config.toml
arch = "mlp_mixer"
model = "self-supervised image encoder"
dataset = "close-ups of made-up surfaces with and without defects"
train_examples = 101725
image_size = 48
crop_scale_min = 0.4
horizontal_flip = true
color_jitter = 0.6
method = "barlow_twins"
norm = "rmsnorm"
norm_position = "pre"
hidden_act = "swiglu"
mlp_ratio = 2.67
parallel_block = false
inner_norm = false
moe = "top_k"
drop_path = 0.05
num_experts = 4
moe_every = 2
expert_mlp_ratio = 0.5
experts_per_token = 1
shared_expert = false
patch_size = [8, 8]
conv_stem = false
layers = 16
width = 128
projector_hidden = 512
projector_out = 1024
projector_hidden_layers = 2
residual_init = "scaled_by_depth"
optimizer = "adamw"
learning_rate = 0.0032
beta1 = 0.9
beta2 = 0.99
eps = 1e-08
max_grad_norm = 1.0
max_steps = 7500
batch_size = 256
epochs = 18.9
lr_schedule = "linear"
final_lr_fraction = 0
warmup_steps = 1500
weight_decay = 0.2
Rows from block 9 of a small self-supervised image encoder, named by matrix and row number. Rows with one number within an expert belong to one neuron, the router's apart. Each number is 200 + 20 x the weight over its row's rms, rounded and kept within 0 to 999. All counts start at 0.
Before each expert's rows are labels from the 100 images, of 14848, where the router gives the expert most weight on average: "strongest on" is what is common among them. Only what is clearly more common there than usual is listed. The data: close-ups of made-up surfaces with and without defects. In brackets: how many of the 100.
# router: router (model.blocks.9.mlp.router.weight, 4x128), inputs 0-63
# gate: expert gate (model.blocks.9.mlp.gate, 4x64x128), inputs 0-63
# up: expert up (model.blocks.9.mlp.up, 4x64x128), inputs 0-63
# down: expert down (model.blocks.9.mlp.down, 4x128x64, transposed), outputs 0-63

# expert 2
strongest on: woven cloth (58); specks (36)
router.2,215,202,182,165,198,163,170,220,203,205,163,198,171,187,205,212,190,190,253,222,205,207,228,218,205,199,233,172,187,188,196,199,194,193,229,214,150,207,173,230,207,185,197,198,170,204,163,224,174,206,194,187,188,215,172,187,174,180,230,180,195,193,190,220
gate.0,208,191,181,217,168,181,198,187,221,190,200,219,176,218,199,215,209,193,211,145,190,203,167,225,188,180,199,182,206,180,199,206,185,203,152,218,183,180,189,218,197,186,204,213,190,165,191,158,202,241,192,228,221,233,232,211,220,171,197,208,222,230,185,182
up.0,224,224,190,231,195,197,218,235,198,191,232,175,183,222,193,197,214,151,214,150,189,222,172,247,187,211,195,184,226,192,217,193,189,186,192,175,188,190,164,225,220,209,203,200,219,186,191,184,196,206,198,212,187,189,209,226,168,173,209,187,218,215,186,211
down.0,172,207,172,177,190,222,207,185,199,208,208,213,199,194,209,176,196,234,136,214,162,181,210,172,191,179,202,252,166,178,205,207,185,189,180,159,200,185,231,216,214,194,225,230,190,197,182,214,195,229,212,213,198,169,199,196,246,213,172,178,230,178,203,178
gate.1,184,155,198,192,208,184,231,195,215,209,210,177,156,188,208,235,196,213,183,184,204,182,174,212,170,144,213,225,180,164,219,241,187,188,188,181,193,185,220,211,175,202,209,199,208,205,217,215,232,218,193,194,187,189,204,203,199,188,175,212,204,175,188,206
up.1,187,203,223,213,174,214,176,231,211,204,214,196,202,218,216,195,205,197,195,211,203,222,213,193,225,233,205,177,210,213,191,182,217,189,195,207,218,193,171,207,247,167,170,168,201,149,182,228,181,214,203,194,180,196,216,217,211,208,209,183,196,209,187,147
down.1,177,224,184,206,181,183,237,227,204,178,192,196,249,211,236,197,207,189,170,199,211,186,194,226,204,190,193,190,189,197,191,236,228,193,212,176,187,165,189,184,213,206,219,169,213,205,218,214,184,215,227,221,184,182,191,188,183,161,228,187,205,190,224,232
gate.2,215,197,205,215,185,195,212,204,195,198,216,228,220,216,213,232,211,214,188,172,220,193,175,188,219,162,223,234,185,226,204,230,194,216,173,223,199,207,234,197,209,197,206,184,181,199,249,223,202,205,183,195,202,209,229,218,201,210,161,223,222,220,206,184
up.2,173,210,188,212,170,209,199,197,212,213,192,198,150,162,197,232,195,181,222,209,182,187,202,211,197,178,183,198,214,208,194,199,182,231,194,249,206,216,188,213,219,240,214,206,197,212,177,194,208,241,220,195,204,213,193,210,212,210,206,245,192,186,194,193
down.2,188,245,192,228,192,206,205,211,226,206,163,169,179,170,198,152,208,173,226,209,224,183,179,217,196,211,187,155,191,236,211,200,214,204,196,217,186,213,214,201,218,251,185,207,217,219,254,212,214,247,173,213,215,211,253,180,211,179,193,197,200,192,216,199
gate.3,244,221,158,211,174,172,209,199,230,189,201,231,211,183,217,198,211,215,208,181,221,191,229,217,211,188,214,223,189,201,198,208,217,228,200,205,150,213,210,184,195,171,206,192,184,194,196,185,207,228,211,216,207,209,206,199,213,220,240,215,195,229,183,193
up.3,196,178,224,207,207,194,182,193,250,233,208,203,208,177,193,229,236,235,208,200,198,209,188,195,206,224,182,184,212,204,176,194,199,217,213,259,196,224,219,194,190,195,187,198,204,214,221,243,189,194,224,198,176,200,223,183,203,254,158,211,192,201,177,210
down.3,211,200,256,217,234,186,189,217,207,213,198,191,198,199,205,189,225,205,200,218,178,231,189,210,190,189,235,201,203,203,187,211,215,214,193,193,215,203,217,240,198,195,199,176,218,178,189,180,219,183,221,200,198,211,184,198,196,200,211,171,179,176,174,177
gate.4,204,212,197,205,218,190,201,216,180,163,216,189,177,196,188,185,206,193,151,191,193,188,185,159,195,179,187,203,184,211,198,175,195,214,209,153,196,196,191,193,227,191,197,181,219,172,197,190,222,173,202,206,220,213,192,205,179,197,212,213,225,202,210,189
up.4,182,157,232,212,188,218,213,201,216,171,236,193,214,208,181,196,223,212,190,170,192,195,168,192,203,174,202,196,216,181,205,193,193,217,247,211,201,187,226,179,184,200,182,168,173,187,248,195,206,203,152,202,173,183,210,165,184,177,174,156,177,197,198,176
down.4,176,170,167,182,217,210,188,188,202,189,187,179,182,203,195,198,194,189,161,223,191,190,161,236,174,212,208,241,200,194,234,223,254,218,216,166,186,200,183,204,217,180,213,195,209,212,193,174,229,192,183,179,181,200,221,172,176,195,194,231,182,196,211,171
gate.5,222,218,187,204,160,206,196,179,202,222,222,187,192,198,185,218,228,196,199,201,200,233,194,214,198,212,214,234,221,202,238,185,199,230,194,180,184,192,185,223,242,209,204,214,203,214,202,171,167,219,203,183,170,201,190,206,207,211,210,186,219,194,228,199
up.5,207,217,220,206,156,178,201,174,215,175,190,178,164,176,201,151,193,197,215,192,199,229,187,219,207,254,174,188,200,176,195,197,164,195,143,231,216,198,203,235,217,178,194,201,197,200,198,198,184,223,180,222,192,204,211,208,224,183,181,156,229,201,204,170
down.5,201,218,190,169,180,206,214,176,214,181,216,189,192,173,220,169,227,243,202,209,175,227,199,175,192,215,191,200,191,184,211,191,226,207,185,153,229,207,209,184,231,193,212,228,226,170,177,225,206,211,207,194,225,193,184,198,236,217,174,191,235,174,196,178
gate.6,201,219,223,203,228,181,154,202,172,240,209,193,164,165,203,193,202,199,207,192,168,220,175,191,219,198,174,154,210,205,195,182,198,210,217,196,186,178,188,199,197,176,225,184,203,193,186,189,181,192,212,172,214,220,206,206,219,204,174,185,192,191,203,195
up.6,192,189,224,203,210,234,199,159,178,175,200,182,227,239,181,179,190,247,199,209,172,203,174,188,200,209,180,212,206,232,207,185,192,198,202,189,246,253,232,184,203,230,192,207,193,237,203,215,232,214,186,221,216,196,209,161,209,204,179,214,181,196,201,198
down.6,184,219,173,191,191,224,178,208,220,203,183,231,174,213,188,208,218,184,180,229,242,225,211,197,191,153,184,207,186,193,226,189,214,204,199,191,244,196,219,189,203,233,204,185,164,204,198,217,216,206,188,178,195,211,216,201,195,236,198,211,239,179,201,198
gate.7,219,224,204,203,195,188,199,207,223,208,196,208,205,166,193,208,221,193,202,199,183,219,232,219,183,218,194,193,205,210,214,210,211,226,152,223,172,179,234,177,205,186,226,214,227,203,218,196,173,200,215,176,189,226,218,224,229,225,171,232,183,196,203,184
up.7,179,153,182,213,190,215,218,196,152,152,184,195,192,178,210,177,189,189,201,201,202,229,199,220,182,178,206,233,208,185,206,234,188,167,196,180,211,195,226,203,185,215,209,228,194,200,186,180,205,208,211,170,223,197,203,199,196,186,202,244,181,185,207,170
down.7,217,206,169,195,191,190,200,194,209,208,182,217,195,194,193,219,158,194,225,195,219,163,203,236,193,189,196,222,208,202,212,167,206,193,219,228,209,213,167,202,198,204,189,191,192,223,197,228,204,186,204,200,215,182,219,215,203,207,201,225,179,200,182,212

# expert 0
strongest on: wood (94)
router.0,160,216,178,199,236,212,211,199,206,209,217,217,199,204,202,193,198,225,205,203,230,174,177,199,207,187,162,197,181,235,214,182,208,213,187,197,202,202,199,184,209,256,175,203,225,149,216,192,206,195,206,207,228,213,269,203,215,209,174,208,198,200,198,193
gate.0,190,212,141,215,240,184,171,203,195,207,201,227,199,222,177,218,176,229,195,202,203,200,186,187,177,192,191,192,165,203,211,195,193,187,219,142,193,205,189,204,213,191,207,206,209,188,205,165,187,209,200,198,198,228,202,215,165,184,191,206,210,196,207,172
up.0,238,232,192,216,189,158,189,202,204,224,193,204,183,190,204,229,217,177,207,209,191,150,211,225,181,213,199,234,184,192,183,213,208,225,208,239,202,211,182,208,214,222,175,142,190,197,222,207,209,203,208,213,204,195,205,200,163,201,196,223,223,222,198,182
down.0,203,166,187,226,175,220,198,228,205,230,192,191,213,222,215,206,184,188,217,202,178,218,196,199,198,179,221,183,166,186,215,182,186,197,186,167,204,206,189,194,221,199,177,207,223,183,171,190,160,224,208,196,189,224,158,199,176,191,221,251,208,204,209,218
gate.17,199,191,204,182,183,199,192,205,200,190,182,213,158,196,205,242,239,229,174,221,186,209,206,193,196,244,223,191,238,208,175,200,217,213,201,182,193,182,205,182,199,196,195,214,210,168,157,165,203,233,230,188,174,210,202,187,207,231,192,181,155,174,177,167
up.17,187,196,191,161,160,206,228,229,215,221,212,205,220,232,185,205,206,187,206,180,195,222,218,223,227,185,181,194,167,183,217,194,194,225,187,238,205,222,201,224,181,198,226,178,209,221,219,220,191,170,182,188,197,202,210,204,196,190,185,192,190,216,183,180
down.17,185,176,202,205,239,205,199,183,227,208,212,230,196,220,209,222,204,205,218,194,215,203,226,177,208,180,190,217,218,183,203,194,197,185,192,216,190,239,165,194,175,192,180,187,217,227,196,214,172,185,179,214,240,204,213,201,198,186,187,226,179,214,210,218
gate.18,212,237,221,177,209,193,185,173,237,226,210,229,177,195,186,216,187,209,211,204,199,208,189,214,186,222,254,230,192,196,200,197,169,228,208,222,200,152,207,204,206,211,226,168,181,211,216,197,228,205,221,188,202,245,231,179,218,212,197,186,223,211,204,191
up.18,198,161,172,217,215,217,220,159,179,154,230,187,234,198,203,198,193,171,188,184,225,196,189,186,188,183,199,200,189,181,193,191,185,172,186,167,213,240,208,191,181,206,181,234,221,191,204,182,159,192,177,208,207,178,169,223,176,179,211,230,208,202,225,244
down.18,239,185,201,203,209,190,199,184,209,196,220,254,209,225,211,202,171,238,209,175,232,238,226,188,229,211,189,249,198,189,232,189,175,171,206,187,184,247,218,189,196,197,196,216,230,215,214,230,166,209,171,205,228,185,212,225,231,216,210,203,150,185,216,190
gate.19,204,212,199,195,203,198,182,165,198,170,238,175,182,199,191,189,194,216,145,181,161,179,204,188,188,190,216,196,171,174,203,231,209,206,212,190,200,219,211,190,199,194,184,235,166,219,220,172,192,228,204,177,203,192,185,167,236,157,241,191,183,173,188,167
up.19,186,190,175,205,221,163,178,194,220,220,218,188,189,193,240,190,199,232,183,163,185,191,191,187,188,180,167,160,180,198,193,223,161,197,211,218,202,223,212,184,184,215,212,215,181,205,213,206,179,210,199,140,195,217,203,176,190,184,225,207,163,174,146,162
down.19,187,170,197,200,167,186,181,211,167,225,211,164,186,184,205,203,200,206,190,173,188,200,156,213,193,212,177,189,199,230,206,221,217,212,202,159,193,172,208,221,223,206,172,192,196,191,206,161,189,218,217,207,170,193,227,194,181,210,194,186,188,221,227,204
gate.20,168,177,232,191,214,196,175,196,197,211,225,205,172,168,213,191,210,176,243,223,208,193,162,217,205,150,184,190,191,162,208,213,187,166,184,207,190,220,165,213,194,200,196,183,179,195,151,237,188,192,217,184,203,201,194,186,217,169,177,229,212,194,197,186
up.20,199,174,224,186,203,194,209,190,208,191,206,194,210,177,195,176,194,182,210,183,211,196,173,216,217,162,190,224,151,213,209,206,247,174,178,227,174,202,200,171,193,178,175,180,203,169,201,216,174,194,194,181,233,171,229,197,202,196,187,248,218,217,200,206
down.20,207,186,169,196,145,199,250,228,196,162,213,253,217,214,169,184,195,193,206,210,179,202,191,244,204,164,166,189,220,198,216,207,188,212,212,201,221,239,190,198,206,212,202,172,184,209,185,208,165,175,194,213,204,204,184,206,172,178,206,197,212,186,223,209
gate.21,209,191,191,220,203,210,175,210,243,194,157,218,212,181,220,180,203,183,220,208,211,208,220,185,217,177,176,205,177,202,215,148,223,174,207,215,160,213,184,157,196,215,215,228,209,168,191,214,178,214,220,203,218,198,210,184,183,226,198,213,199,220,199,208
up.21,214,202,174,160,216,184,172,187,219,252,197,206,179,191,234,210,186,208,208,194,232,182,173,228,223,199,219,194,170,226,163,227,209,218,208,225,160,213,196,203,193,186,170,178,199,189,211,200,232,166,225,214,219,210,252,211,245,201,168,208,204,219,215,205
down.21,185,181,201,190,193,221,186,171,218,200,232,185,195,197,208,226,216,231,207,181,211,179,166,171,203,231,189,182,209,203,220,196,186,199,206,181,213,197,235,182,168,208,204,194,189,243,188,224,212,226,186,215,165,198,147,203,207,230,200,192,171,186,157,200
gate.22,236,204,175,175,159,223,193,175,207,181,182,204,176,183,214,197,220,206,218,175,205,198,261,216,207,236,194,198,182,191,214,209,206,210,150,200,178,198,199,199,178,203,205,252,201,212,210,214,187,207,195,187,165,201,184,222,201,220,212,193,218,201,198,163
up.22,202,181,231,182,229,198,196,163,196,216,197,174,215,206,216,176,177,193,190,207,218,162,192,200,200,169,218,184,182,181,183,189,194,163,182,169,182,188,180,246,207,212,165,203,195,180,170,153,206,181,226,206,215,196,179,221,210,139,201,230,201,214,222,219
down.22,191,212,229,175,188,194,178,231,220,176,199,188,210,203,206,192,209,163,181,232,210,222,213,182,184,212,215,176,195,211,156,186,172,216,188,211,199,171,205,210,220,184,230,202,185,181,216,184,201,194,200,192,182,238,204,221,210,181,180,166,218,180,198,215
gate.23,229,220,209,227,192,169,183,204,204,216,214,185,202,216,195,199,201,201,218,208,196,173,189,189,191,213,226,172,202,205,218,191,212,211,235,185,155,207,183,225,207,214,187,201,208,191,174,163,142,220,198,170,191,200,172,194,206,180,199,187,195,198,172,205
up.23,195,218,176,204,196,203,185,211,191,227,201,212,220,210,199,206,211,179,192,206,205,217,211,217,185,199,200,245,196,229,202,223,194,221,264,185,222,241,180,199,230,221,194,218,196,195,186,224,179,205,190,210,205,214,213,198,195,226,201,177,198,168,186,207
down.23,201,218,194,186,198,222,154,194,246,182,194,214,219,219,214,216,218,182,220,182,190,150,157,215,213,231,216,211,185,209,224,188,209,213,214,178,193,193,193,214,215,224,221,180,195,213,174,222,185,248,186,226,206,206,153,185,219,229,225,210,198,211,205,218

# expert 1
strongest on: stone (34); wood (31); wire mesh (30)
router.1,209,170,218,229,174,208,229,176,194,221,217,191,217,201,202,191,199,192,181,168,190,218,202,196,175,209,193,191,233,196,197,209,195,226,186,198,202,201,190,221,183,200,212,178,182,243,208,182,218,194,215,208,159,202,185,196,214,205,187,205,177,201,189,201
gate.0,228,221,262,180,180,234,204,199,198,206,199,208,177,174,214,180,205,186,202,206,178,199,179,204,194,206,165,195,201,179,207,219,224,202,163,183,195,185,198,231,224,198,215,202,193,218,235,232,165,213,207,190,168,190,210,224,200,198,170,204,205,170,211,176
up.0,250,226,255,170,195,220,202,179,200,203,191,214,158,171,203,191,209,188,208,208,168,204,178,207,202,220,161,187,189,181,208,219,211,206,160,187,190,180,207,223,219,194,221,199,203,225,222,217,174,215,207,199,162,184,211,216,204,202,168,224,202,183,196,192
down.0,210,206,190,211,216,216,165,199,209,186,186,186,183,205,194,213,165,201,193,216,205,199,207,187,227,203,209,222,200,208,188,182,184,184,64,215,198,201,197,189,172,218,195,191,204,187,196,212,191,197,171,164,236,207,204,190,206,210,213,210,197,189,198,182
gate.1,241,211,199,223,168,220,214,198,170,215,206,202,172,189,240,193,186,187,222,202,226,183,223,215,201,188,187,201,216,195,248,187,244,212,182,158,172,199,198,207,205,189,183,200,200,218,212,214,232,232,221,209,199,161,198,251,203,212,233,155,203,185,207,177
up.1,236,228,211,203,174,203,213,176,194,199,196,199,183,198,215,170,188,193,178,212,203,187,207,223,195,187,198,203,193,191,220,178,214,214,176,163,171,152,192,219,207,194,200,181,174,225,227,213,209,234,199,212,185,200,208,218,213,209,220,189,216,204,211,198
down.1,190,212,196,174,201,214,192,220,238,205,207,201,202,213,162,212,174,210,162,224,182,171,193,208,183,185,209,225,203,185,171,196,194,173,145,210,218,219,193,198,204,190,198,187,175,185,199,200,207,191,167,201,248,215,214,189,196,187,200,216,222,240,232,199
gate.2,179,167,197,175,189,225,190,198,198,219,239,198,207,197,244,199,204,194,230,172,232,155,157,174,201,198,213,194,210,188,192,231,208,211,207,176,202,222,178,243,169,182,178,185,195,195,182,198,207,185,196,214,199,204,197,202,205,186,175,180,176,188,215,183
up.2,217,214,213,209,220,158,199,216,207,192,204,192,158,211,180,204,203,189,173,219,197,194,191,227,202,202,201,210,182,205,166,225,225,188,221,190,230,181,183,206,236,204,171,203,239,165,213,197,195,185,195,199,228,205,244,222,179,188,201,260,226,186,218,212
down.2,205,213,185,233,185,222,195,221,220,205,182,224,198,185,194,231,210,172,210,203,169,217,157,188,183,206,200,176,176,214,221,195,234,210,194,212,215,186,210,224,216,191,206,216,229,196,201,188,140,176,196,202,172,207,189,169,157,191,211,207,202,208,179,210
gate.3,189,231,205,202,176,208,211,222,205,189,222,204,203,210,209,186,213,184,188,180,187,166,211,231,198,196,210,209,190,199,231,210,215,194,173,189,214,206,169,223,237,262,193,189,196,196,203,223,200,215,215,188,199,182,193,220,216,165,223,165,226,191,207,198
up.3,226,204,159,186,220,156,167,196,180,214,202,208,165,184,179,231,188,221,205,203,200,224,192,189,209,187,199,209,193,214,182,203,206,204,229,211,187,180,198,185,201,138,221,217,213,194,201,182,205,187,185,224,212,219,233,212,176,223,184,231,200,204,171,206
down.3,211,194,203,223,188,221,204,182,183,166,209,234,182,182,206,189,233,192,243,172,197,212,198,152,240,236,199,179,214,216,204,195,213,213,178,213,191,202,203,206,177,222,237,227,214,219,192,231,168,225,182,185,178,226,205,204,239,204,190,240,206,159,159,188
gate.4,201,215,183,173,254,183,161,235,216,214,200,219,202,160,219,200,222,198,228,204,207,169,189,194,219,178,198,225,184,187,184,204,176,218,217,214,173,210,199,218,197,177,241,196,153,178,205,228,226,219,208,202,192,226,243,195,203,193,159,187,202,199,206,174
up.4,168,224,228,183,224,229,161,213,183,206,201,196,203,233,166,202,191,194,209,228,179,196,168,191,184,232,204,209,215,245,190,245,217,222,247,206,223,200,213,217,230,213,212,185,193,194,231,220,198,232,155,221,206,214,187,186,208,183,188,168,194,226,218,162
down.4,227,229,185,197,214,173,171,193,168,219,208,184,197,158,196,185,180,160,208,219,185,205,181,236,198,197,180,212,157,200,199,191,201,201,219,197,189,183,180,199,191,188,188,197,181,188,234,187,159,152,211,177,197,182,240,198,182,170,186,157,199,184,210,183
gate.5,162,155,212,193,218,208,204,195,220,196,164,194,218,197,202,157,215,187,243,154,199,205,189,207,209,193,197,204,220,184,201,178,178,224,226,205,178,230,196,215,152,248,248,200,177,213,201,186,204,210,214,187,204,240,188,175,210,189,198,195,212,203,221,149
up.5,218,218,216,203,198,210,188,169,197,183,182,202,206,201,195,205,204,245,176,237,185,188,243,202,183,221,236,203,204,209,191,164,188,228,203,225,181,192,216,171,222,197,219,211,160,213,194,228,226,253,227,207,159,216,207,182,180,224,194,158,179,173,187,210
down.5,169,197,200,212,214,206,216,196,214,208,176,156,203,227,190,155,206,186,193,224,198,208,184,179,201,196,216,200,213,197,231,176,219,192,202,226,208,217,169,217,193,195,163,204,193,219,166,183,191,188,211,186,252,231,174,205,189,200,205,224,215,212,222,220
gate.6,218,226,175,186,166,224,189,207,190,234,220,245,196,185,199,215,195,187,188,210,178,192,186,215,196,194,157,203,179,195,234,185,214,186,167,158,188,197,188,203,229,209,211,197,224,194,178,191,193,200,200,208,183,181,221,212,199,214,192,163,209,221,221,149
up.6,186,219,167,193,207,155,185,226,198,166,174,190,202,183,198,198,189,190,209,171,199,185,199,195,204,188,208,209,195,211,195,196,179,193,219,215,172,214,188,192,203,192,215,197,164,188,199,196,171,200,181,195,215,205,203,210,218,176,199,195,186,194,160,247
down.6,157,216,213,190,183,195,212,186,193,196,205,171,193,208,202,189,223,197,216,180,214,205,180,209,217,227,194,156,209,209,212,209,224,224,240,176,140,196,186,197,224,221,199,204,196,225,189,235,193,223,179,213,196,179,196,191,218,190,186,191,204,202,172,235
gate.7,205,196,201,193,166,216,187,190,204,179,205,185,185,180,186,227,204,165,195,223,203,223,175,234,180,225,251,222,190,211,222,234,213,193,211,190,179,204,180,163,228,194,157,217,207,211,190,170,176,215,231,180,204,177,201,198,211,188,207,201,241,190,229,219
up.7,202,204,206,219,213,180,238,180,168,201,210,197,198,220,238,211,167,180,167,224,213,151,208,191,200,203,199,228,163,155,186,204,178,186,168,217,236,168,184,224,139,226,216,178,207,200,224,202,188,195,205,202,201,212,189,210,201,217,187,191,200,204,198,195
down.7,220,186,181,222,201,222,221,223,212,203,170,226,224,199,187,229,200,147,190,182,159,170,184,194,172,178,211,212,184,194,200,210,208,216,199,191,203,194,193,194,197,183,199,200,169,208,205,169,193,179,187,229,198,222,178,221,141,202,193,170,226,241,224,224

# expert 3
strongest on: carpet (40); scratch (37); circuit traces (30)
router.3,215,225,220,206,208,227,198,205,199,160,201,199,204,212,184,205,217,187,164,210,172,209,196,193,216,209,213,239,200,175,196,213,207,176,197,195,260,189,246,177,213,175,213,222,227,193,206,210,182,214,172,209,219,171,165,213,188,213,217,204,234,213,220,199
gate.0,191,196,208,201,193,201,186,197,227,186,212,195,206,154,238,223,215,171,214,197,208,163,220,212,193,216,234,173,233,184,214,187,205,190,198,188,197,196,187,254,176,198,181,197,226,223,169,189,195,164,245,223,196,188,225,222,208,194,203,178,223,184,205,208
up.0,199,224,188,162,233,215,184,201,198,171,206,234,189,203,200,203,167,183,187,198,212,193,181,205,205,241,199,205,202,200,185,167,206,197,190,187,220,200,206,192,169,215,192,156,205,200,229,239,256,193,151,243,205,187,219,207,206,187,174,174,215,211,205,211
down.0,227,164,211,205,219,206,205,206,187,197,226,227,207,192,190,189,221,216,198,151,180,208,194,167,236,207,190,210,201,212,204,166,167,199,198,207,188,208,230,215,184,202,216,226,164,193,213,173,202,183,178,228,190,216,219,200,213,234,197,227,213,208,234,213
gate.1,196,159,232,210,169,183,193,167,201,235,168,199,191,210,188,176,225,203,216,192,186,182,232,162,178,184,202,195,185,175,191,226,188,201,186,199,218,181,205,235,202,178,204,228,184,191,191,184,213,203,204,230,165,214,165,200,200,203,197,195,216,165,199,187
up.1,177,227,157,199,246,203,202,186,188,213,178,185,205,205,222,219,207,211,211,196,219,182,180,233,183,184,196,165,160,219,159,221,203,186,193,211,200,181,162,165,196,226,159,184,186,208,202,205,194,219,204,209,198,205,231,194,199,171,206,199,193,195,177,216
down.1,195,211,202,203,237,195,217,256,207,175,173,203,187,214,209,172,214,198,213,207,199,202,222,213,215,211,202,208,189,221,196,223,186,194,179,178,193,221,220,206,240,172,206,200,201,201,187,193,216,216,227,191,210,180,206,205,220,200,230,171,227,211,226,192
gate.2,211,178,214,206,217,214,220,196,186,181,235,202,198,175,200,198,187,203,218,208,209,214,193,167,205,214,185,189,182,189,213,182,174,212,172,230,191,232,172,199,207,198,219,178,205,172,209,237,175,195,189,177,193,191,206,174,168,189,153,185,182,180,189,169
up.2,173,178,222,172,196,192,153,204,194,232,190,223,209,211,172,250,176,176,209,231,194,198,171,170,201,191,173,200,211,185,219,205,203,208,185,199,181,201,196,258,181,175,195,165,188,204,183,173,187,186,184,214,194,210,167,181,207,179,157,180,169,188,202,208
down.2,212,234,233,214,205,201,194,198,204,191,208,182,192,160,192,161,214,241,214,207,213,190,195,205,205,208,193,194,216,216,210,178,196,174,191,213,195,208,173,217,220,197,182,181,196,216,166,239,207,241,227,191,205,180,162,196,205,194,220,182,209,192,175,198
gate.3,207,182,200,201,170,156,185,189,190,208,181,205,208,200,195,202,192,192,200,200,191,193,203,144,206,174,219,198,229,170,169,179,224,238,200,192,205,180,202,177,208,190,207,173,183,201,214,210,227,173,178,183,223,249,200,188,232,209,183,213,157,170,209,198
up.3,215,222,163,164,181,200,175,197,211,219,203,173,195,208,191,192,181,199,172,196,198,183,183,212,185,193,209,183,157,219,217,224,181,177,161,169,219,147,209,176,207,189,174,189,203,192,201,170,172,241,191,192,205,167,214,193,210,167,182,195,230,209,177,205
down.3,170,190,198,188,168,211,196,222,209,182,169,179,197,226,204,188,202,176,219,189,181,222,231,183,199,206,219,181,174,177,201,175,194,189,187,173,194,192,190,192,208,197,226,209,189,165,209,216,176,210,196,181,178,234,195,236,195,148,210,174,244,198,189,186
gate.4,193,226,205,185,199,231,211,215,226,213,221,203,217,227,193,191,211,171,184,207,184,204,201,209,195,212,219,222,214,197,214,208,204,224,166,196,227,213,202,216,233,265,246,211,222,185,213,203,191,199,206,203,218,230,202,193,213,164,201,203,202,177,226,207
up.4,164,173,185,220,200,181,186,210,172,194,180,181,203,196,189,218,192,206,218,183,180,200,211,183,195,192,200,162,204,195,196,175,211,180,227,160,189,145,181,207,203,141,174,183,209,194,189,215,208,182,178,209,187,178,202,212,184,186,205,172,190,199,183,215
down.4,255,195,214,202,216,195,194,193,212,217,188,211,189,220,197,211,204,189,205,219,161,208,177,197,227,175,253,215,203,161,236,209,239,198,168,186,207,176,212,192,166,201,218,176,223,228,234,218,216,204,207,198,210,212,188,210,211,267,204,183,199,176,195,193
gate.5,180,194,162,225,198,203,182,176,222,202,204,215,187,176,189,200,202,205,246,186,202,202,190,168,179,180,173,194,202,149,199,197,169,170,198,176,223,199,176,200,175,217,206,200,196,210,172,201,199,187,165,176,195,210,215,214,189,190,154,229,187,185,180,174
up.5,220,227,188,192,218,217,241,194,190,193,199,202,213,231,226,234,199,211,210,177,169,190,196,205,218,232,230,213,174,192,225,198,181,215,173,202,204,174,191,242,188,208,221,199,187,219,230,207,195,201,191,229,215,200,225,185,194,190,190,183,189,190,202,209
down.5,241,229,188,212,200,185,211,197,207,202,173,224,195,169,197,216,145,172,189,204,194,187,188,223,197,178,211,231,189,214,218,224,222,177,195,224,180,202,195,170,220,202,196,198,190,217,211,205,188,157,203,192,206,202,217,184,203,199,196,249,192,225,238,195
gate.6,187,181,189,198,194,202,176,185,237,181,212,209,181,154,221,195,236,185,205,164,215,197,201,184,203,187,196,211,191,179,162,224,187,209,236,208,177,236,207,194,144,199,187,193,175,176,226,183,195,201,207,194,206,199,213,203,233,203,202,197,215,210,182,164
up.6,225,212,236,210,191,193,208,178,229,158,204,205,174,215,174,218,208,220,144,173,190,197,221,167,190,218,222,223,198,199,215,183,193,186,196,200,213,203,236,185,214,187,220,240,202,196,214,187,180,208,221,199,152,164,185,223,187,234,212,180,218,178,212,170
down.6,216,224,173,195,215,235,226,203,234,201,189,255,191,201,206,186,194,196,208,216,173,184,160,201,217,182,194,221,178,170,200,210,178,178,196,186,231,204,211,177,176,215,209,183,181,197,188,223,194,232,224,194,206,172,229,181,205,207,214,204,200,197,217,200
gate.7,226,231,183,202,175,207,204,198,188,232,198,210,200,192,203,186,213,182,206,191,178,183,199,217,196,200,168,199,224,215,209,221,223,222,181,231,186,221,171,213,215,199,204,214,226,221,212,227,160,212,202,205,204,182,196,201,179,210,205,218,205,189,188,207
up.7,187,230,247,234,181,217,203,183,212,226,219,172,185,200,186,209,214,186,187,208,198,162,211,242,157,188,184,162,200,179,215,225,214,193,188,186,212,179,205,239,194,229,170,201,210,230,215,187,194,172,256,209,171,176,197,204,208,176,218,174,214,196,203,184
down.7,220,218,219,198,184,187,216,224,209,194,205,197,180,216,199,207,209,234,191,180,203,191,194,228,184,205,186,200,174,222,208,200,223,224,187,195,201,182,184,187,220,206,191,196,225,221,240,183,238,198,172,202,195,217,223,217,206,205,189,221,179,227,228,190